config = dict(
    train_examples=195000,
    horizontal_flip=True,
    method='simsiam',
    hidden_act='gelu',
    kernel_size=3,
    widths=[64, 128, 256],
    optimizer='adamw',
    gradient_noise=0.3,
    batch_size=256,
    lr_schedule='linear',
    final_lr_fraction=0,
)
Rows from block 6 of a small self-supervised image encoder, named by matrix and row number. Rows with one number belong to one channel. Each number is 128 + 32 x the weight over its row's rms, rounded and kept within 0 to 255. All counts start at 0. Numbers have three digits each.
After each channel's rows are labels from the 100 images, of 14848, where the channel reaches its highest value: "responds to" is what is common among them. Only what is clearly more common there than usual is listed. The data: streak pictures of flow and ridge fields. In brackets: how many of the 100.
# c3: 3x3 conv (model.blocks.6.c3.weight, 128x128x3x3, each kernel summed), inputs 0-127
# c1: pointwise conv (model.blocks.6.c1.weight, 128x128x1x1), inputs 0-127

c3.74:021182105143146152105122164138128097154134119100137075150171057119105114111138144189122149110083058102156131159116113129157162108136066131118167162147113116109150153135124124190174125112125115119106151111136154115130117093133103120130146112175120139128123141093083146121086100070119119135190091160107139060144077138123129046169134008161124148097120155078156148138122178091129098128115
c1.74:053126113156122112125142153138131139158142101100119122152124084132128107131124134179097115128071065095118124143115102105144119113116098122169149154131130080062149115138114095161179147123105117099096138093133142085141104067111121122109131124157092126109134126120101124118072101106125121126174112122122105000111099152110137060152127000136128136043132136098160140130115163115085141134128
responds to: fine streaks (80); high contrast (75)

c3.12:129146093155105132163050146166125092191169120150118093138141097089132112124140145142089125122159156085135123141150137136121096131117104138103154116078134141131117125188112096157158099119125093130141152140036062130131132119168139152169114000149132181074152130140149146072125130141079131123160139135087155159165152131081142149159169090130087153150144127109097119125112086146146109102142
c1.12:133126137173114126143079115150198133154149138127146132151154116110139129193122111170127104115184161120147135102172129168145115141079078133123122156127151166152131089195166164151173121139150119155119167142085063178133126174166103158180072046124164166062127190143178135113142096164072163113126195150091136182143170128110137159169143107130087123176159150134115178123182108136181143152134
responds to: waves (85)

c3.35:158063097063121089184138105094180147126076108129112136102119076102130144126141104104088077103094116114090109130085087093079053120101180104153160157122128098118134116073139104143154145107091116097053089117114105101107065077132162145143072129182104070107153068071120101111126090117147112113133128123144083099086152152141112138104097149130119161084059127147129148089134186104161164094152
c1.35:108078178199111153106155144125117150142078203158132150162154116171123115133146151143118182103171072112087148122176155149157160135142152150168117143131175167132073115111131098146087137146089155119124044186143128196181116165160151116208100138145131131144209143155103112165068164146172193157109146127130138175144121138139060123120160162118127105118148116169153124150156171164151137127140
responds to: turbulent (29)

c3.64:138173119066130143088088171042148084099069142132045128130143107070130139129136114154057074094143169070112153087147095100152106086135158147127135111108113113161153156089058114138179111103123106124130099119094136148063139112156127116124101091114105092104144134053098136089104165165080115122134167139068121119126082055139129131118119141114150108138064175152149147103146137085100143087093
c1.64:139139107142137145100103173108111111063123131113107145150167102142106142148093136098116070131174117105071179094158142079105126095110141171146107077092145142201151173121109105101062090157141092133093139176102112146168170137085124054162126076099184103078095174086115113117131151160091159157091155070121162189108116095138128120119111176114185088154091148167152138100121073148109064119113
responds to: source (74)

c3.95:133096129138119070066128137116139107133121130130096163137137092125108157129117137121159128037149137101139127140113136125159162132149066087165174117128105132140125149124151117139160102120154099145138255172150143125106130147120100126151166144089141096128136094090128127132083132169088071123018092092107143112133170118103105094167132033109104124128126141081168073140133164158121108117114
c1.95:151104142140091069046123123126124112128130121110103162129089096134126138109125136134130116049121132102114145131065098094145131125146107093130152118138054081083126133099137110156167134110133100106119212158121139086135119104134124136126133147105127100134125102095117107116037136155096058075035109123116113067135147133109116095134099018105104135077104131032172081138144150127101112118124
responds to: fine streaks (96)

c3.62:076112154126150134138157172120153099138135134098155132132208033121000069097156153115127152096161174110101118153146142117150124126131129190096176150140122105101170155077106111144150116159187098110165168146128129139125123112159110138107150138070111137145150087106117171162141127164148104105179101099107151142119104120118175129142107029115167115119098174068136142068157162125162119135119
c1.62:096120139113129118089143135139132085122143107115128087135126093127088113101139117141129122090096130127120101168131109124107134133132120147043150112120084113033145124062110109160175181146124123113152147093109099044110093053168113165083137118159085129161145132116086138140078123118135072080156106170103140091127114098098109104144108037170145111056088123026167109133158111069151144125117
responds to: fine streaks (99); high contrast (72)

c3.55:117150132157022156126130034107145156129101145130129147143081167082144115135078134161149154125104115059151121129169134144147119120134155142157145144074131132123145114118137116106102115166136072147119116127128132158146115136110103126103118127154111135117124114137148000127128130164127123132150141122102123143117133148000123135101124131143149109139143056149122136126167118151123162169137
c1.55:119115123155054179132130065097124131140116140143093130109064131109140125075099102102145141123097119114106059150157147090122134119154164120114141134131123143088138131127100124112073119173123091140134129058137166066134134075112135154091112148123096118116157052135127024084140149145135132104135095143074143038151136141053134124111141147152146131111098072098044091102188118136143172074136
responds to: source (59)

c3.109:094091142086115208150155120105137086124120113175102138126155129131155130127133122126078170131101106179131104203158110139130125098142169199118124140115129076131126108054092046090128110160127137118147154129147084158111065127185096099089122138122082087136171107193096112100162094189144095152165108096108099108125118119131035160149103095166152147083091117133068188116133095119132140098114
c1.109:123088133115091176125120081127114046147118103150192147156130149156140161167121174106140142125133060164134137183201190185097179112152158106110148120122093143153128162085127109144095139138150105150179139126136085152102140162150124119092130122118155129166167094176150064139152116160154125088118129122125172151145142063125098153115157132152177156175133128135174166108160026175177104187093
responds to: source (75)

c3.60:130097108072106056091184131046106139103087080001138103169132084093119143147162137126121132123054108104076135167170088139118112160127102089155154173109152092164119151088132099138120122154132085116082175157139163099144109109171099066160125167159151073108134171128124112140139067137178102096093111161112111134073124172107095111113111129149115100096120143121144175148119120106140144145124
c1.60:171101109039129105116162139072127129156097104103082066115115101108130140169148047112127158166100117109093012160110110091102122162116130079111156120114111084149120135160125130142137144157102136089089135056137131084135117110143164138083142134162133099122125051146158106095152113134191105061106067110120072069059112090103115150107147128148118147090120132153122159166124132135136152162145
responds to: waves (28)

c3.96:108148146129134069212138136127161127142140101071110116094147121118088122098102138154127121215149139113111163114116146170084116108129094131115070109142126132059122148155103135145112104114090115131141071093140156133133141112071120152140138105150115164109105140171066137130147126059186205099255111149137123111101044148112064105127152092092136093142123143156141165122118161109146122184130
c1.96:153146162112057046116084095110157130126112151104111124140081130098099136138075143170130130116192144121122163124142146153127106122137112144165092096123105168123126136157104146161137120127107113140134052100108066188111150170035138140132129113096144159093085105138116054127143153088132185076124196102092091182078089072124084118101130141050156114152135082189146127143120128142136119154169
responds to: fine streaks (100); high contrast (68)

c3.13:142118155133119080119184127164016128041044073062126105138156154110125119159119167133129136092146155087150145142127137104145117073100133124163139122092176111116160144144142060111111151115156121144105119142187042123125137134137130051147146090139093117166113119135116165087128073092105123094177129162119113195090117110139121136105162071116089149139132156124103101109090103125160071143112
c1.13:146117155074133070087144129152016117069033055065127115131121142097120152169118174152134130069109143065151153144155130147139083122093113119127145096128166105122125139111145024128138131123138149079108124127158073108094150137162151079115122105112088096160076124140139135125086094109132057077145157167132105152111133102115139152112164092122076131129117135104114127144131135124166068153104
responds to: fine streaks (83); waves (36)

c3.66:151131118166120184130161121126142120113125112118125134161131069111131157125149135100142182111091099069160072190143068137090131114141167089132182149107094121094143076173126117105146146130172099166096097096152155126110112126160143088099071139151104106119163096138168113091107117102137083165191088139103126098148119146092101161157137000190112165105127164097156176146173135148138164178121
c1.66:141130146157132179151209143133167163152137102100089143139147066124117155133150124096124166116127128087123089142143046101072069154124164101146133181138131123110152061206120142092150139132157126137076086094158197107115124098139151119084090145141112129074179103135157128089125107149153144147165102131102118082129109201121121178195117044170143132117123183127134176133165158139130182111119
responds to: fine streaks (89)

c3.11:143138123143013163155133037067121130112074142125131138125093141034135145131088131130142138119117102043137129125136127114121121117134137136131128138065133125112136104116126128108104129139156025142125159130112136137145088143111119120139120125143094131150118112128156000132127140153134107136154123127073132129098159141000121131128131128146111142130134072136117124142142114154126126129133
c1.11:127144134120058134152130029052092092109041121119113113110061133040133136117108122124124134096086100056128101111113124091149107117138124119123137114106107142091116127113098137147126135144133009117142152126134138060155100087102132136142128142110095131142143101130131045119138136150133114115144118142065149093124130148043122131118127138106112124120084058112062097145145118129144134059142
responds to: source (28)

c3.51:107133156153086114113124119122132140147155168090080138148108196104129146133144118102147133139084094086161104090152114166128122123120077188146081157143113096096165093099152097087126139108098096100094087114058131093108114106137080112074046140133119087197140137094165091103077109108095059159083128125120151076107110143097066102107125135123115105105124079106218193140117185114082147136152
c1.51:080102108128131123098107136157130093121144161151143117128126182130115146170125119157175168091106126120103152068194109170134161146110059190101086101144154119157072165123163130092118112134113157185156104154043100118133144130113111124110119106109146185207132127098117135134128191187146126125085157038156144105135119067130098151102126138105144101105121105128172184128216164178105144178140
responds to: pair of whorls (43)

c3.93:153145142064126145132098145142118113084143177127057132119129120154188144071125082154000108128119165113152112104148115115127116099110151121128096125097099030077135120054090111098160112098127104217142125110097128126151082145115169110101118129113136105133124127109124146125142219155125099138114134099158113099172137123129079128135120134154153138144158113133174147092182143101084144119081
c1.93:128122100048107135097122136142143102098157175146101210142182126173156148107108130147074108090137173148100166104156161141100133136147145137127106127110094102135126112029114124069151084112144099245127120147073131149158094149125150111161133129054129142106147143116142126192121172176096109152083170084160136112188164132140115128109128131154164090132148145095189157080163106116103135143092
responds to: high contrast (66); whorl (44); waves (34)

c3.98:128094104110138098097131174184124129089171125172151109184121166206091186201090136076116092167131137179117199122129170146129103116142151057140122148129163138117122075143127124063069119157092180130119092168107148131096160141074110144184156113120129146107145144109215137140108147133137114102089137112145075144121116108154122108117060121079143190153130128099160087099109109111162101149169
c1.98:133094091091075108121090101150135067080114153140161109110071154146130124128075139109135128119117053118117160158092206141117166120156124112057150093108156139108108106121128104106102127140122152156160096093114099063120175132113100128097126146116145136160090107128139088155130167115134105085128116106144122105122114011093135090048070132138137160142101036108166111126156038150142103141127
responds to: pair of whorls (56); whorl (38)

c3.39:118171096096133108154090111073097053107110116109101105141125077079144091127113143146084113146100121106143114115141144115088169105091111122085102136129144087137169089094115136101175140130166065089092106079126091133119085183150092024113097140116153139086106107078115121168115097150100101152119133080111121123142147065142077172094085132182067130119143126099166155099131139091139132161027
c1.39:161128155104145166119156128135126026137151156137163120163128139111156139177097130148170165128154095107134137174155162123106175115138148107107133106166156127166190118140133148129177170139151131172157115114134109185125133182163103070106071154145166166116132117127170113183143139163143115143097129130196089139166173066159100171137132107184117167090185127159199181137164100155144146176049
responds to: source (26)

c3.104:098099096139121129159094125085095122108047137077127145149176091101122084170116144124140181092084088071088136152174100156127094117094113131132140145100169108119084099058207088114152135159131106174116148152110111133211081126131148017142142106142094119123078155165134132189140094160111129172137157089138157137118153152101107118173073092118109126082164111083132137113152113137125082145116
c1.104:095131120135122090150109121089083147099085127058090144154159081133120133165146136134080162059070140102111113056181074154131059115110124138129144137153131084134059133059190127135150152117109075140085134144139095091174065103150154114134146094103093139077150146141088140171099087143097130142100180126122159124143131168109131114153087091045133106078101113082116113097157162134109122079153
responds to: waves (58)

c3.111:146102128104124186113098137109141000108133120170138079157142111149134067105109115130186131104128130115132134166145191135118192110127103117099126116100145161149143165145151135128099142140115109186186117162148116134103193145149090122133151132139151111125130157120063104130138183112125117140145088146112101180137123000188109097127127116164151153115115163103135143130150077125176119127065
c1.111:145094133090078148102095108142122000109124125149156120162084121157129131111081130141168123095149077130131141173156132137107154103134135083074154108111096169129141150150151132161127185145107138154146119122122078119111152125159129128132158128140153131131121088152119038106131148111119090097139089156127083127149136000137137096117137125130149167107114126105148136127124036132136115126097
responds to: source (33)

c3.17:109125066121133157102115077178102180065110152130128085120043085188108129126125115121145172112102141183134129147134141099093140102075112150149093123181130128091137063118146097169156132150101164154138082138095122189160104152084090118149090089146086125182110138076166095133118157121088155116098181092182090153098131164169079140085098149110111129157196065132126105090126149139105091129166
c1.17:103168086100137146011123101156111113153129134077125178070129129152097160157155170172158149141104102151130149107131148133151144117153075161122118088138057066102076094026154188174134139165129135156158103182130140093122050110112124141118132151133120134171124120119178109138081131136108114112098169127188107131127154146151131099118094124083127140126152140089111075107104124126123073174183
responds to: fine streaks (80)

c3.81:099204082170167109071127118089085132144112139135096144134121104119075115141157107160113198111144107139145055084138176168157156144056076133187102099087092166134146097130144103167182092169138141121137141128071142134146120165098157072087160064073106142117118165116108140138157162128123151167092148046109112091114114149126125124184107105116066065150109145136148127144113160158147105160112
c1.81:128092134127138095115096135140095168143130124086167213074152179114093171165146132113113138118152148151077112083145179121100132123065136129144094072123129092161133152172162142099137061154152117147119118116101087163145117189122162024095139090069134113107129118084150123171181121153111139135122150084086092152131125137146102138140132156143153052231153136176140147138131119197133115140118
responds to: high contrast (84)